{"train_examples": 145000, "tokenizer": "word", "optimizer": "muon", "lr": 0.017, "momentum": 0.95, "nesterov": true, "batch_size": 128, "epochs": 11.6, "final_lr_fraction": 0.1, "adamw_weight_decay_other_params": 0.01}
Rows from block 5 of the denoiser of a small text-conditioned image flow-matching model, named by matrix and row number. Rows with one number within an expert belong to one neuron, the router's apart. Each number is 128 + 24 x the weight over its row's rms, rounded and kept within 0 to 255. All counts start at 0.
After each expert's rows are labels from the 100 images, of 14976 (inputs lightly noised), where the router gives the expert most weight on average: "colour at peak" is the nearest of a few named colours to the mean colour under the peak; "responds to" is what is common among them. Only what is clearly more common there than usual is listed. The data: dead-leaves pictures: piles of overlapping shapes.
# router: router (model.blocks.5.mlp.router.weight, 32x160, trained with AdamW), inputs 80-159
# up: expert up (model.blocks.5.mlp.up, 32x32x160), inputs 80-159
# down: expert down (model.blocks.5.mlp.down, 32x160x32, transposed), outputs 80-159

# expert 9
router.9 [148  87 140 114 141 103 145 159 167  92 110 134 118  85 106 114 122 152 128 123 168 119 126 177 102  98  91 136 191 156 142 127 123 108 112 137  97 129 117 136 179  91  99 158 126 164 127 137 112 188 135 128 132 158 114 120 125 139 134 117 140 144 158 115 113 148 176 153 110 146 164 156 153  94 159 185 134 147  98 142]
up.0 [ 79 132 162 156  56 124 109 125 146 107 112 126 144  80 139 133  87 135 112 156 154 115 146 109 120 110 153 161 114 145 155 139 113 131 109 160  70  90 114 101 158 147 127 123 133 104 130 130 152 101 144 125 109 134 168 113  90 128 157 150 110  94 135 115 139 143 104 133 143 119 135 116 156 156 102 167  71 108 149 191]
down.0 [121 148 104  94 119 154 117 139 127 150 126 102 166 145  95 103 100 118 124 141  77 127 142 123 106 120 136 107 161 126 101  92 165 126 130  97  80 150 128 151 129  83 108  73 122  92 109 136 144  99 121 112 121 139 134 164 119 173 135 165 123 151 142 157  75 167  81 106 152 146 133 125 107 131 119 129 143 161 164 115]
up.1 [ 82 125 141 143 153 118 117 106 118 149 129  59 129 103 107 127  82 104 134 129 139  79 133 167 159 142 125 138 134 103 108 161 155 146 114 185 133 108 194  93 147 168 129 137 140 149 111 105  78 175 193 148 126 128 100 153 137 135 105 103 134  95 151 110 124 147  96 157 147 130 140 134 109 124 119 124 110 113  90 127]
down.1 [138 119 117 130 136 136 118 102 132 143 177 130 211 106 126 140 168 111 106 105 116 115 111 134 127  68 139 118 114 130 144 100 132 119  99 129 128 123 145 116 148  75 139 111 144 184 136 133 151  83 119 132 122 137 128 115 131 121 146 144 120 176 132 125 119 149 127 152  79 145 161  92 169 137 125 132 108 144 150 183]
up.2 [142 132 115 152 113 110 170  76 138 101 157 150 169 152 136 143 171 153 148 162 116 101  95 108 188 129 153  92 134 127 150 168 175 139 150 109 120 144 133 120 125 159  98 115 115  80 149  90 158 146 129 142 149 127 117 116 122 128 138 126 158 111 132 133 135 132 174  62 157 126 128 116  94 133 145 165 140 158 141 130]
down.2 [118 144 142 154 133 162 126 104 117 117 144  86 230 127 105 113 158 120 136 162 132 149 144 133 105 113 109 115 110 160 134 126  45 117 137 131 142 153 151 146 114 189 135 119 128 173 134 135 113 155 121 143 183 119 141 138 137  99 126 126 102 135 138 142 118 111 141 104  96 133 132 105 178 137  98 152 136 130 160 134]
up.3 [104 131 138 191 132 125 135 136 107 166 109 176 147 104 139  89 115 102 130  97 142 130 128  79 171 132 155 144 120 101 131  85 130 126 102 100 160 131 145 116 139 120 143 133  87 107 112 124 122 112 128 148 149 145 146 133 153 162 136 111 161  88 107 131 145 115  76 154 152 113 124 165 118 117 128 155 131  98  94 135]
down.3 [130 149 143 143 131 104 117 133 118 125 144 125 165 107 161 105 101 112 146 135 155 102 135 165 113 108 137 141 129 118 140 112 129 112 102 156 184 148 145  76 122 148 157  96 171 203 137 134 116 140 122 119 142 158 150 133 117 120 136 106 153 115 137 122 113 209  89 146 108 116 109 102 149 147 114 136 167 150 135 149]
colour at peak: pink; white
responds to: pastel

# expert 6
router.6 [155 107 143 119 125  90 114 144 163 135 149 165 111 105 141  83 122 155 132 108 100 142  97 144 111 137 107 114 151 129 122 151 140 125 199 117 141 137 109 133 170 185 157 159 117 144 116 152 106 121 142 109 131 114 147 135 131 105 142 132 114  94 138 139 166 101 115 100 146 120 154 159 145 108 143 114 144 140 119 112]
up.0 [148 104 110 126  95 164 124 129 124 152 128 135 137 116 135 111 129 150 148 156  99 161 153 127 133 188  81 135 180  99  77 136 151  97 121 131 114 126 113  80 123 142 155 123  96 133 173  70 148 125 118 118  97 105 131  84 111 135 108 115 132 145 141 148 147  94 129  99 157 141 130 127 138  89 147 128 113 133 119 147]
down.0 [ 94 111 143 129 122 163 105 104 132 141 135 126 139 116 146 163 178 170 139 142 122 123 173 141 131  85  89  90 163 133 133 142 120 130 144 154 106 102 120 115 137  73 105 124 152 133 126 140 151 118 147 130 149  80 169 142 134 143 192 106 112 156 156 171 143 139 136 132 158 141 151 118 149 114 117 134 102 122 163 136]
up.1 [106 154 105 156 136 134  92  93 104 127 116 117 134 111 144  69 123 165 123 130 154  94 170 182 127 126 146 141 147 182 119 159 149  81 101 105 125 124 167 159 146 122 107 126 117 152 108 140 111 169 151 134 126 127 127 147 144 153 105  85 130  90 111 101 113 146 144 134 145 129 157 114 126 112 128 175 120 106 113 110]
down.1 [127 123 126 174 127 146 111 120 115 104 157 137 141 111 155 147 153 126 110 144 143 141 144 139 101 100 114 152 167 128 116 150 164 115  61 117 168 172 160  84 144 121 127  80 132  68 139 157 140 136 119 163 161 143 135 119 184 144 123 144 156 146 107 111 114 114  98 143 103 133 193 139 104 154 103 103 120 153 130 133]
up.2 [133 165 128 153 109 128 122 140  85 162 114 153 128 101 135  92 128  86 153 114 144 136 135 132 112 108  92 126 106 147 151 159 103 123 101  96 132 158 124 128 131 117  89 155  93 123 134  90 137 119 151 122 131  69 140 136  89 169 129 117 161 133 103 137 154 132 109 164 132 160 111 100 148 181 158 141 114 130 179 152]
down.2 [124 133  84 115 101 176 125 104 121 116  97 117 101 134 149  56 112 122 117 100 118  90  95 120 142 153 156 142 104 119 101 103 125  98  99 152 152 125 147 141 108 191  93 117  85  72 102 144  67 135 125 143 106 120 129 138 106 126 102 140 123 102 131  82 124 159  95 101 119 106  94 145 108 109 121 140 165 144 119 119]
up.3 [124 145 113 149 117 102 156 131 144 147  42  99 140 108  97  91 187 107 129 125  87 144 136 107 171 133 119 148 114 117 132 124 117 138 103 100 128 118 111 116 132 209  89 160 121 170 132 129 138 115 100 153 142 154 159 120 116  70 147 139 107 124 109 126 128 150 106 113 120 148 111 129 100 127 122 136 120 123 119 146]
down.3 [129 148 167 136 109 146 129 137 123 130 155 170 125 130  81 135 125 114  88 132 132 140 146 147 122 141 137 120 148 127 176 170 158 138 105 110 140 157 131 146 109 171 113 159 107 150 127 114 135  96 144 122 160  69 153 149 160 131 125 142 143 156 109 160  91 106  71 126 116 147 141 130 119 111 134 129 136 112 123 118]
colour at peak: purple; blue
responds to: vivid

# expert 1
router.1 [143 155 123 181 134 165 139  73  93 126 145 127 128 170 101 145 153 153 147 177 148 130 129 106 122 160 142  88 140  86 121 127 175 159  84 161 135 117 128 121 103  65 113  73  86 104 139 117 107 111 148 141 125 135 123 107 131 139 115 126 151 102 106 117 111  93 153  73 161 153 140 103 102 139 114 124 131 155 173 139]
up.0 [146 119  95 152 110 180 132  92 137 103 115 112 154 120 145 143 145  98 101 142 118 123 123 118 111 138 117 111 112 112 104  87  78 156 122 158 158 126 115 100 128 134 121 158 144 115 104 134 132 117 130 139 132 100 119 103 107 100 109 122  75 133 108  91  38 140 127 126 124 131 151 125 129 167 120 174  39 116 130 153]
down.0 [130 112 130  98 147 115 128 152 134  88 122 164 100 123 134 160 105 102 142 108 136 120 120 114 144 130  97 163 123  87 168  86 112 144 124 189 128 102 125 102 138 130 125 102 129 118 133 111 111 109 135 107 133 124 113 184 115 121 144 142 180 122 103 200  51 120 111 142 156 107 108 135 131  88 141 160  64 143 119 110]
up.1 [ 88 120 111 146 137  87 103 138 110 164 145 117 148  89  74 120 173 153 133 180 145 130 128 138 120 137 152 114 109 149 126 145 144 146 115 131 121 150  80 115 127 126 145 120 102 130 128 101 111 113 117 103 108 149 120 115 133 107 170 149 146 116 103 144 169 126 160  76 107 135 143 117 106 107 170 140  66 151 133 118]
down.1 [207 120 169 131 141 141 175  98  98 168 109 135 137  59  71 141  98 145 115 105 127 132 141 136 134 126 123 132 125 175 111 131 111 130 128 128 129 156 154 121 121 121 137 124 119 152 105 107 118 109 163 100 119 120 106 157 108 126  51 128 105 148 133  68 156 123 129 162  94 130 147 158 118 166 141 120 104 125 106 168]
up.2 [168 124  85 164 153 151 192  91 161 172 129 133 128 115 149 124 144 160 131 140 156 137 117  97 113 123 115 107 124 118 116 129 138 141 122 101 167 130 145 183 107 122  96 119 144 131 139 141 115 118 125 107 158  89 119 116 132 104 137  82 106 110 132 177 127 132 141 139 136  78 132 129  71 111  95 226 108 146  99 135]
down.2 [ 88 110 164 120 132 119  73 171 167 127 134 146 151 102 118 133 114 162 135 126 127 102 130 122  91 103 105 138 150 128 152 128 128 134 135  83 158 105  97 181 120 139 108 100 166 161 136 124 108 110 136 143 148 154 110 142 156 158 115 177 140 119 157  89 154 115 120 117 122  96 122 117  94 138  89 215 133 126 147 115]
up.3 [123 147 105 132 158 131  93 163 160 163 117 183 158 167 132 142 121 131  78 147 111 127 146 145 160 110 146 140 147 139 102 121 136  97 126 134 162 160 145 111 126 112  85 100 131  68  94 137 119 134 174 105 102 122 141 102 136  83  94 136 124  99 123 159  99 110 134 139  88 122 135  95  75 132 101 119 120 193 126 185]
down.3 [142 157 153 119  75 129 182  77 160 128 123  48 128 135  74 120 150 139 181 120 142 125 136 134 142 135 110 121 133 149 137 129 110  94 122 117 127 168 136 108 132 142 117 142 168 117  71 125 111 126 128 116 132 142 157 175 129 141 169 115 144 117 136  58 118 138 126 135  80 120  92 134 120 125  95 120 156  63 127  67]
colour at peak: grey
responds to: textured; grey

# expert 13
router.13 [127 102 137  59 141 132 123 158 111 111 141 123 112 143 107 129  82 146 150  99 151 106 124 114  94 124 107 112 133 132 104  95 102 124 152 110 171 106 123 120  98  80 110 116 126 141 134 113 111 134 121 120 153 133 116 123 130 149 128 116 129 137 136 146 116 185 164 117 121 118 125 140 158 111 109 107 167 104  93 140]
up.0 [144 172 134 186 127 120 107 108 122 146 161 108 167 102 149 126 126 102 103 150 155 121 147 145 131 154  90 133 115 147 155 131 154 140 144 119  70 145 112 142 140 167 150 129 145 118 130 157 143 153 129 101  97 156 180 130 140 167 137 113 101  98 127 128 102  91 124 133 142 106 152 134 123 136 109 166 160 146 128 134]
down.0 [123 130 133 149 157 167 130  97 119 116 142 116 224 109 140 144 138 149 134 119 105 115  84 143 132  85  90 134  75 122 107 143  98 115 128 137 129 115 170 137 137 159 149  78 141 135 118 140 128 123  88 153 149 170 116 112 123 164 123  97 132 126 192 128 126 131 132 111 100 147 101  91 135 124 112  96 153 160 123 154]
up.1 [174 117 121 167 108 139 161 115 134 172 109 167  92 118 160 129 142 100  98 175 137 163 133 137 172 116  99 147 129 149 116 168 132 172 141 142  85 154 120 139 139 167 123 167 137 139 149 153 121 106 135 123  93 109 121 161 137  99 150 107 144 133 110  99 141  86 106 139 163 136 125 108 134 127 124 163 116 186 134 112]
down.1 [111 138 119 147 123 161 118 139 146 124 132 170 209 105 141 135  99  96 119 112 115  84 130 148 138 109 153 134 152  98 126 158 156 141 116 157 138 127 120 172 116  86 154 119 138  87 128  82 115 131 138 134 155 153 140 106 103 113 112 145 149 171 119 120 167 138  56 176 124 132 139 125 104 153 107 126  90 104 105 115]
up.2 [ 92 170 106 140 114 144 113 106 143 118 158 114 134 151 134 137 139 110  94 119 164 139 112 140 135 146 126 158 106 110  87 119 128 125 129 130 110 148 135 115 164 188 133 131 109  79 135 120 139 125 138 115 106 143  86 123  99 169 137 156 131 149  90  96 116  72 144  96 116 122 129 137  41 143 133 151 102 131 131 117]
down.2 [134 154 142 151 110  88 145 119 140 120 118 150 140 148 108 113  96 113 109 103 131 116 153 123 139 142 149 109 120 119 113 111 125 149 150 126  96 143 134 144 140 116 124 166 124 118  99  96 110 103 185  99 112 109 110 141 110 167  91 151 147 122 113 131  96 130 186 119 153 152 125 125  97 122 119  95 148 124 127 121]
up.3 [131 109 130 115 124 124 153 158 153 128 117 124 157 157 131 131 196 117 135  91 161 151  91 149 161 121 132 132 108 140 123 132 185  91 130  99  90 142 173 131  98 149 124 126 110  87 143 111 161 135 113 183 105 143  84 106 141 146 123 146 126 138 110 163  98 151 133 157 153 124  99 124  83 162 136 167 127 162 172 155]
down.3 [152 112 146 185 156 190 111  90 128 126 151 103 245  82 140 148 159 119 119 139 123 123 123 122  81 104 119 141 110 132 137 141  81 132 143 115 173 154 115 149 140 125 141 114 156 163 122 133 115 136 127 145 115 138 107 120 148 130 142 126  96 138 186 135 184 130 124 112 107 125 106  84 160 123 137 132 131 141 139 125]
colour at peak: grey
responds to: grey

# expert 31
router.31 [140 155 139 149 125 118 149 115 137 135 132 168  99 117 150 148 126 128 142 134 147 137  97  93 153 100 126 110  74 154 143 134 111 100 130  96 158 103 109 105 150 159 127 105 110 120 147 130 153 118  70 145 113 147 152 131 115 105 142 109 142 120 162 108 136 186 126 131 142 161 145 136 151 136 118 131 151 147  85 112]
up.0 [114 163 126 128 145 140 121 161 180 112 154  92 103 126 111 155 115  79 121 114 155 116 134 109 110 153 150 117 109 119 115 107 122  93 127 129 120 133 134 140 124 104 128 123 118 136 163 111  86 122  94  95 119 102  87 115 147 127 164  90 105 111  91  89  67 111 105 166 168 122 121 110  95  79 143 117 141 103 118 103]
down.0 [112  97 114 132  86 109 159 110 102 123 148 137 138 139 132 120 136 136 121 128 104 110 141 153 118 124 117 138  74  96 141 138 121 108 152 110  66 151 141 138 145 100 115 138 158 119 125 103 138 121 119 103 117 100 114 133  90 124 141  96  98 139  79 147 179  94 130 155 111  85 128 160 135  97 108 100 114 172  84 105]
up.1 [152 165 130 150 142 122 222 111 129 150 149 133 134 126 135 146 121 124 146 133 172 135 140 147 141 161 135 196 147 138 120 164 152 111 109 144 139 134 171 152  84 128 127 136 129  99 112 130 118 158 136 145 115 123 106 136 171 132 140  91 106 118 156 168 102 122 118 124 137 129 141  81 146 106 133 190  97 177 131 142]
down.1 [ 90  81 106 137 109 132  75 139 142 132 133 122 191 119 128  91  88 165 161 129 106 130 106 100 113 107 123 112  96 111 109 168 144 127  88 109  83 115 147 126 131 126 144 130 132 178 142  91 114 136 141 174 165 151 113 113 153 111 130 103 104 114 111 120 179 130 140 154 113 115 116 123  99 145 140 145 154 115  86  97]
up.2 [122 121 117 137 113 166  90 148  94 137 132 138 121  92 115 115 120 130 144 142 126 110 126 184 142 121 132 124  64 111 141 141 113 106 108 165  73 143  99  81 121 112 116 106 126 123  88 146 130 135 122 147 154 205 133 102  97 178 149 137 111 108 136 159 114 137  67  93 114 135 106 101 117 112 129 149 135 133 108 112]
down.2 [109 149  97 136 141 124 111 141 150 127 113 117 117 136 138 154 196 121 149 140 105 146 119 122 141 109 136 124 179 101 104 126 134 115 152 108 105 118 178 150 123 136 126 167 113 126 109 113 152 150 158 153 139 145 149 134  91  86 143 132 159 137 119 149 122 120 179 107 133 109 116 141 119 116 116 110 141 126 200 113]
up.3 [ 94 117  98 158 100 148 117 157 148 114 118 169 134  93 141 140  97 156 125 129 152 124 123 118 136 123 148 147 120 143 118 122 122 120 110 154  82 109 128  99 167 160  93 150 134 164 125  92 168 167 145 151 141 130 116 167  81 154 114 150 147  90 173 133 126 167 112 113 145 134 113  98 140 142 134 134 142 133  86 116]
down.3 [107 157 178 162 131 179 116 128 138 132 152 113 138 120 142 150 133 125 106 135 126 128 142 115 128 135  99 152 110 158 110 128  80 131 125  98 172 160 117 100 113 121  94  82 132 126 106 136 112 106 115 112 110 105 114  96 187 119 121 131 133  95 150 143 157 119 116 130 136 121 130  92 124 107 140 109 128 136 115 144]
colour at peak: grey
responds to: grey; large pieces

# expert 20
router.20 [131 103 140  63 135 115 144 142 110 105 136 129 110 149 108 139  91 132 146 106 158  88 141 101 113 119 115  96 135 140 104 121  97 140 104 116 183 124  89 116 109  65 140 121 107 137 143 137 134 141 135 126 141 150 139 128 149 136 107 147 133 137 143 134 138 156 163 113 111 130 130 148 154 104 145 135 144 112  80 132]
up.0 [120 133  98 162 129  92 125  96 114 150 144 118 109 143 116 139 157 129  96 167 154 140  90 151 147 151 163 141  85 107  97  67 133  97 139  83 117 145 162 122 143 138  94  98  83  94  91 154 129 144 111  99  92 108 108 109 160 150 112 138 133 159 130 164 149 116 107 118 102 123 143 101 101 151 138 150 101 149 156 166]
down.0 [145  97 131 167 140 173 130 103 111 129 149 119 182 130 116 175 135 138  95 120  92 109 133 115 127 125 133 136  61 170 118 129 102 134 138 118 148 140  76 159 145 147 120 141 161 190 135 145 118 148 120 145 107 137 117 137 140 131 131 119 119 136 114 130 175 116 153 116 110 137 142 114 149 136  91 113 115 105 114 123]
up.1 [112 158  83 167 139 153 149 154 168 155 114 146 152 130  99  88  84 108 118 142 154 139 136 199 126  88 134 136 112 128 118 141 118 102 124 117  66 138 105  62 136 127 118 123 159 104 117 164 160 103 150 153 131 125 145 122 133 166 106 127 107 111 156 132 127 123 148 102 130 158 132 136 126 128 138 108 119 136 113 107]
down.1 [142 145 154 130 141 125 134 135 130 131 148 174 181 125 143 131 183 114 114 119 153 129 143 121 116 116 102 137 161 127 101 117 159 100 123  90  89 160 160 131 187 153 135 169 134  93 135  71 147 114 178 181  91 129 128 139 133 121 131 112  94 108  91 115 124 150 151 146 130 115 129 158 112 158 144 125  97 116 154 112]
up.2 [117 141 132 137 125  62 109 112  92 144 117 101 152 124 137 127 150 121 108 174 131 144 107 155 137 133 115 194 144 157 162 124 141 162 122 161  96 129 131  96 168 142 115 100 123  77 120 135 157 139 147 136  60 131 107 132 122 122 127 135 111 142 153 102  97 151 127 125 141 105 125 146 121 129 111 144 132 169 154 109]
down.2 [147 105 107 139 156 113 162 152  88 137 111 139 171 110 113 144 120 113 130  86 154 118 153 126 145 119 155 111 155 112  90 103  98 127 152 149 113 124 106 132 108 118 172 104 106 172  80 142 150  96 102 114 112  85 106 129 114 112 111 108 144  72 121 101 100 150 109 176 108 106 119 147  94 138 133  98 170 127 117 146]
up.3 [142 127 113 155  93 161 114 115 151 133 126  62 134 144 147  82 148 117  92 107 112 148 164 156 136 147 156 120  92  92 135 121 138 164 135 167 117 101 124 133 140 129 112 163  99  73 176 116 146 123 154 145  81 140 115 100  98 196 102 111  83 161  91  81 142 126 133  78 119 143 118  96  62 135 128 154 104 129 111  97]
down.3 [131 156 118 163 124 164 145 150 116 122 124 147 174 117 142 101 145 104 135 131 112 113 190 153 121 124 152 127  94 161 111 116 137  99 121 165  72 117 117  89 104  77  77 118 149 117 144 147 105 128 118 137 101 151 127 102 105 140 124 150 149  84 120 171 139 179 131 113 133 114 139 136 142 167 138 157 139 123 109 176]
colour at peak: grey
responds to: grey

# expert 10
router.10 [132 157 105 162 129 135 128  81  88 118  97  99 102 101 119 104 116 139 117 148  99 137 142 143 115 159 133 103 123 120 162  79 130 108  86 169 104 108 130 137  83  93 101 102 151 178 109 145 124 117 129 144 136 116  90 132 121 119 110  88 173  99 144 154 137 101  88 164  98 116 125 110 145 141  82  74 129 125 158 154]
up.0 [176 146 148 126 159 115 117 122  93  74 134 163 144 110  96 140 140 140 152 170 140  76 115 123 105 130 123 183 142 131 116  77 149  99 129 140 102 166 112 114 133 133 159 183 108 105 151 113 109 118 107 133 104 128 116 141 129 123 115 119 174 114 109  97 186 110 120 109  84 136 109 119 123 102 143 142  89 105 128 115]
down.0 [ 94 121 108 143  76 168 122 149 115  92 149 113 162 114  95 100 134 159 117 139 122 133 129 116 135 111 171  71 138 130 165  73 116 119 102 149 139 133 109 120 104 157 197 134 120 163 151 139 133 122 167 134 140 139 128 130 105 114 167 125 121  73 159 150 153 103 113 151 104 133 176 127 118 116 113 160  79 138 125 150]
up.1 [150  89 127 149  95 105 125 144 117  77 148 107 131 121 133  94 168 161 127 130 152 130 132 151 105 145 148 139  83 144 169 123 146 132 148  97 108 119 154 156 173 121 116 123 100 127 103 140 121 124 154 110 118 127 137 160 125 132 136  98 134 120 119 165 151 141 139 124 117 145  98 126 130 131 150 109 138 143 141 153]
down.1 [124 101 113 107 147 164  95 107 150 110  97  84 140 171 107 135 105 124 125 152 106 150 130 143  96 119  93 139 108 143  90 148 101 163 127 111 143 116 126 157 160 130 112 135 119 173 111 154 118 153  81 128 148 112  94 118 109 143 127 134 156  88 132 162 144 119 101 115 127 124 132 135 118 139 135 133 120 127 137 148]
up.2 [124 173 101 138 138  77 107 143 108  69 131 143 119 102 140 121 154  56 135 172 131  77 130 114 115 137 125 158 128 131 148 112 161 117 114 121  97 154 133 136 138 109 145 101 112 108 185 191 130  92 158 130 125 156 148 147 138 142 149  88 150 151 131 152 137  88 136 106 109  99 122 125 142 129 185 177  88 117 145 148]
down.2 [141 132 110 140 110 113 156 140 104  98 140  93 118 134 133 104  99  78 122  94 142  94 128 125 116 136 144  92 159 123 118 105 105 108 129 107 133 111 120 148 102 149 106 175 101 105 158 128 132 133  90 109 134  92 112 113 107 151 133 158 148 135 112  73 124 112 123 158  94  95 175 118 115 140 185 161 132 162 143 134]
up.3 [174 165 147 142 116 114 161 151 146 140 148  83  92 105 132 138 161 138 122  71 118  99 122 125 158 116 139 136 103  87 120 126 127  78 124 132  93 132 160 136 110 150 123 142  93 154  82 152 169 103 138 139  93 152 143 132 147 122 157 106 117 116 131 139 112 121 112 186 171 143 173 107  99 141 145 113 108 160 117 138]
down.3 [102 125 105 130 171 125 119  90 118 118 104 133 168 175 146 140 107 124 110 159 123 161 130 128 144  89 136 116 104  75 128 103 155  68 137 118 141 126 109 132 151 114 129 101 129 149 132 114 164  98 122  95  96 126 144 110 138 126 100 149 122 127 137 129 111 112 139  91 138 163  99 160 129 118 149 138 114  91 114 134]
colour at peak: grey
responds to: vivid; small pieces

# expert 23
router.23 [154 129  99 102 124  98 134 139 114  91 120 115 105 103  89 146 158 148 159 110 129  85 137 113 127 134  90 145 123 123 106 148 115  96  96 111 115 101 138 153 134  93 111 142 114 141 123 126 135 136 137  99 144 150 136 109 136 142 129 174  96 125 118 115  92 157 168 120  91 155 114 138 132 116 147 130 124 105 104 128]
up.0 [132 143 120 160 112 133 147  85 133 134 146 119 100 169 163 180 145 107 121 166 118 136 157  95 114  86 173 155 104 161 135 160 166 179  94 129 154 143 160 144 115 129 169 112 103 100 123 124  81 137 115 129  52 110 114 113 129 142  95 118 126 159 121 111 135 156 159 128 169 116 119 106 129 134 151 136  91 128 169 133]
down.0 [118 160  79 128 147 117 144 132 129 121 118 150  86 195 126  96 104 115 103 123 151 146 138 131 161 144 114 133 136 122 138 101 151 176 131 117 132 108 152 142 161  74 138 151  91  92 133  78 131 118 154 128 122 134 110 131 114 123 124 143 121 129  65 132  98 110 118 134 117 129 134 166 158 110 149 158 111 106 132 134]
up.1 [149 191 147 152 135  98  85  97 128  85 126 166 145 149 115 104 111 122 130 110 138 124 118 123 112 133 159 174 160 118 164 135 151 134  90 126 108 111  97 104 124 132 146 139 106 133 155  96 125 119 147 121 108 106 113 108  96 103 117  91 156 128 124 150 126 123 100  91  99 113 114 135 111 136 160 157  73 133 145 151]
down.1 [105 111 125  45  73 129 116 125 115 123 108 145 140 168  87  67  94 144 148 163 134 144 143 113 137 145 101 127 168 154 131 123 101 146  85 161 149 121 130 124 138 115 148 140 146 106 103 158 124 138 160  86  64  97 121 113  98 114 102 149 108 118 164 160 167 143 133 143 145 119  90 133 126 128 136 108 138 139 119 105]
up.2 [153 138 134 110 145 169 148 100 137 119 136 147  96 191 107 167 181 115 123 112 137 148 133 128 111 154 101 127 142 123 119  95 139 164 115 123 129 132 147 120 141 126  85 125 151 111 159 130  88 175 116 127  92 136 155 125 109 109 137 152 156 154 140 141 111 135 201 111 125 151 129 148 108  92 121 130 148 132 127 144]
down.2 [133 156 132  95 129 141 167  93 118 121 137 170  93 117 132 124 169 113 122 128 116 134 108 133 177 150 111 132 166 154 137 175 134 130 187 107 130  99 123 119 179 111 185  99 125 164  95 114 148 127 139 129 145 136 119 107 127 120 115 147 123 118 173 118 150 117 176 118 120 114 103 118 147 121 132 112 139 136 118 110]
up.3 [141 129 101 134 135 147 111 120 129 138 131 103 123 137 103 124 134 139 138 104 147 167 137 145 100 140 100 141 145 129  98 123 130 149 107 131  73 150 151 113 127 139 101 133 114  98 140 125 145 166 124 113 115 141 103 117 129 143 106 125 108 190  79 121  84 164 107 131  91 113 126  92 104 160 101 162 118 153 150 134]
down.3 [117 145 145 125  98 118 131 164 151 122 147 142 138 133 106 125 139 101  87 136 114 131 153  74  95  95 130 113 128 146 156 141 154 130 134 108  65 154 133 185 123  96 112 146 121 114  97 148 153 128 152  85 111 107 131 149 135  99 119 166 132 173  99 161 118 103 130 115 118 126 156 151 115 108 121 122 129 127 156 135]
colour at peak: green
responds to: vivid